config.toml
norm_position = "sandwich"
shared_expert = false
grad_clip = 1.0
Rows from block 9, named by matrix and row number. Rows with one number belong to one attention dimension. Each number is 128 + 24 x the weight over the matrix's rms, rounded and kept within 0 to 255. All counts start at 0. Numbers have three digits each.
# v: attention query, key and value (stacked) (model.blocks.9.attn.qkv.weight, 288x128, the v third), inputs 0-127
# proj: attention output (model.blocks.9.attn.proj.weight, 128x96, transposed), outputs 0-127
v.68:137085146089176140168119095157084159109122153140122111106126142116108095067150114144160119158119159132170149149100112091113135115110145219080116173099149106106170094098108131166126105113136156180133136087131123140164149153151153145137151142093102121112142147144124084161123130136162138129127121118093110102098096146107101134123137122127121127153131140138147142085134131194114173092113
v.69:137119105117109128123143108124140106156191116114103141116141117144185116153131151109147113130118099101165145153096101097103088093137169126085123150077131102118120114129103148094136105115127120104157091126133159131127140118139170123119146129156108084094096110127139118097122120116144093114132144107130132153164168110079147134122125131116106153119104129122128157116085116125126087156126
v.70:128078152124065089173133115120118107119073121110153138128117123170162103104139164238112115138088117165149133122126143127113125130122077142110128129089115152188141111113149115158155142166125177081090172112154101162115166122145066084126139099122156135119138152112103122148157110118146143133142075131107083098109212110093128132174165079161140120169146126124102118087114120099126104113150
v.71:112153114085158106124124149171137122085087096120144089155096196128132081144148096110070149132140090150127182128104105133119144128119087155129153081111119156106138157104114115201151118113069119144137143124123177146126142090130094108124171167108122133116135088165120083129059117113105074158158136134142152106106123123104109144150116102124114149084109059109190145142143106161136065087116
v.72:141101155125086195128109123083137119169082109121110078103163140116117127133144121148155140080136083117131153115111135124138177170099124091160126110127171156080130090112172140098122133098129128153164138142107126132083125160076128163085136154158144127141104103090135126141211134155081134124115153120102085133156172120136138114119113110137083126142075132148077106109155108094110139114105
v.73:138117149141117154114115139157103129135128100098141087174152119153141102173098160168143120174133115178144132087077101116135112159122135104154140101084119155129122073128138087192129163149101129091105146120172084126090125095095111104099135095157130108159128104123080150096151152163098136119119103112119136145144159178152107135097117152145112135123136132126106088131159173097136140123133
v.74:131109153131116138127161115153114114136173100137113139107177087124147096097095161185099083130145113125122122113131174134142129114110091116116092085082102140127124159111153099154134132131148120115142101124146097146116167119103129108160093145095169142122158125135094132108150125129109101131108121153098162130152150137114128141079155120090110155101071127159118135078095105140138125098168
v.75:142177138080139099163122166141108111073104069141123116124158164081113107112167149107171151126134086155103178099145154105112138137141096115165115116148116128113109175105103108152125138144106108190124106132132130126127155111087145164122159123152185104155132135108136107122092110141140173154127085144162132101104091132176122113149139149135101148168124098131167130167105136187144121121113
v.76:093152096174155126121160152137151118078130110078140140128125126188115133094162152149085130119130111163145199169140103150130096133123099113162080109160101160104141158120075087162084112164114137125093142124145126176100138162119118145132148151122151149139145128117131138100080146123148117159175086132122139106156131135139122124077168122157147118134130142125108122151110112123131115099100
v.77:127151105165129116116134124109093150156120133141124113093115181094130090147152103135137101139115104091077151166105132118107117141153160139108157152135125128126166104133095155132138107083134131123114119160153137100139122137152169151136137111150136145112109141140151137161148148132150111148169123108095140056118134094115129119140073147131105159139125138127102131147161094132105120138106
v.78:173098157157116146111116174090141128110133103165164175172143124135126132134123147126125142138133104128147165128135104155111114131104129131097123126156150141126114088141145163088119101078142123168129101137139122113123091126125154108144123108068138092141095141129156144087160170166155105094094133125172117120127134129138181158151107115140130162162105123148087085121116113099104151174124
proj.68:141170137107074103130093118156144136117131129116121128128130072085161118174135145091125121149113122124141131138149145094143095149114078124146135066171073138097159094063140114091133094129142137095094122151150128140129162192130103138116099126134163107154130128097152090087126133165150119160145156137135112093107164122105113141109154130130145134123150125141123126182035097123175099112107
proj.69:080143159160116130125078126114078135104130135131173112103109157080086127104100159167113157129114124082095119135110107157135097130086160109166138134098148157123141135121096121140168136106137125138123141104082131170118140118121121102103141131120126099157144154147168120106104124174120163111136112131149131094159140110119124111121088137115108125094131144138166107128123122146117126153143
proj.70:199142129147132092140044117176156133170153124135161142136101122083118147167147150083135124167172137109155090148137118190127150110143129123103154133096124103117119122123084126072113166115172115132150093195168130143137157135132154148123085159115124124148126126100141136194139151142124099125178176140113145090131146154128130137129106153148130161092137086134133108138164095149108169131125
proj.71:113092094164132070109137099142120100065095193097138133110129137147114180099079105134148126086162103094137128104123133110086136091146129090123102106168129103171146126190149098059112127132174151139135107154122096173092135133116167125140161156133126131138156135104105126107183130076086118124133139108100057146109122105113106160088134155132108115130112139128125108143108134101097136145146
proj.72:091134145123151125141164110084084084096129111173167198150099068133098144092165164118145118120127080141114121115142162105126113136132079147095149154129166112148111125144125152154063132112102144069130099145073142102125094111122128169146147132158093170081147130117104095128092147132149096144145181152108169106105138159123125156143140154127157074163153112128143145103117140133114090136137
proj.73:158118124103159168126152122126101097121098155165095132111073120136149143124131147106167106098137135153131138105104088146111141135115131156153108127134140096125138141141114119128114119120123122147156076135096163121133140100155149126096119123136101185140121161153156134128201138103085077169137106155140143075152107142136081148140153147118136142067108103139097103148186112113098117125120
proj.74:103121128120149107139096113101099131097132159123191162149112139150116110172140122146169134101095124133148122158136115152170118112128107139154129127127187109178139134169082144143154133134165113155123123125112173138170107153131116130105126114115114104145125163097134143133128107100110099129138142160086106111107163131094120093128138101139163132162171109115157134169110104106099149122082
proj.75:124116098142175087151184132115115114111082131125122144125149127140162139124126124170107117116136156113170152117109128104145167136121137137151123132141129124140102118204178128088124156075122138092102126122145175146118098146141139168176096073115168124119110086131148104097143114097141146147167165059175113137138145134139145151110141139109134130107117121127111143115135101096156134135119
proj.76:164123120100110113140155117135125148112083141141130143146136126121112114140103091130152101155092108115130109087113121109146140105148180127153149092108126134115100090193116120119190117136154080115162159158166126161147092157140140158130090150102090165140098165128128140120159137118149115122136139130096113120079123174110139128128144100123116129169130125160106142153102119086125133120133
proj.77:139137151125149108151137116141141139150175125140150128179103119122089151115147118134128161123134101128134100123142117119125138142141119101155188160101166155119088137130172137119116166172139121127138093119159113148099167158098154136147151145119117143123144134173115108122133153111111139160081092120171120135143132139143122131111148143132126092101183117161144147130073105142110082133159
proj.78:104167130162092114124111148128108170161134163123151159127127103129154127143146164127096117101150152139090123166111154114140139148115166140185155110106151127107108142165154115184110162170102086118109174158088131132131129148127091163134137135174090166116108083139137147136140122136108146110145119148115115109109105116118119107130100118132125154112159168129122144130133161125123096122142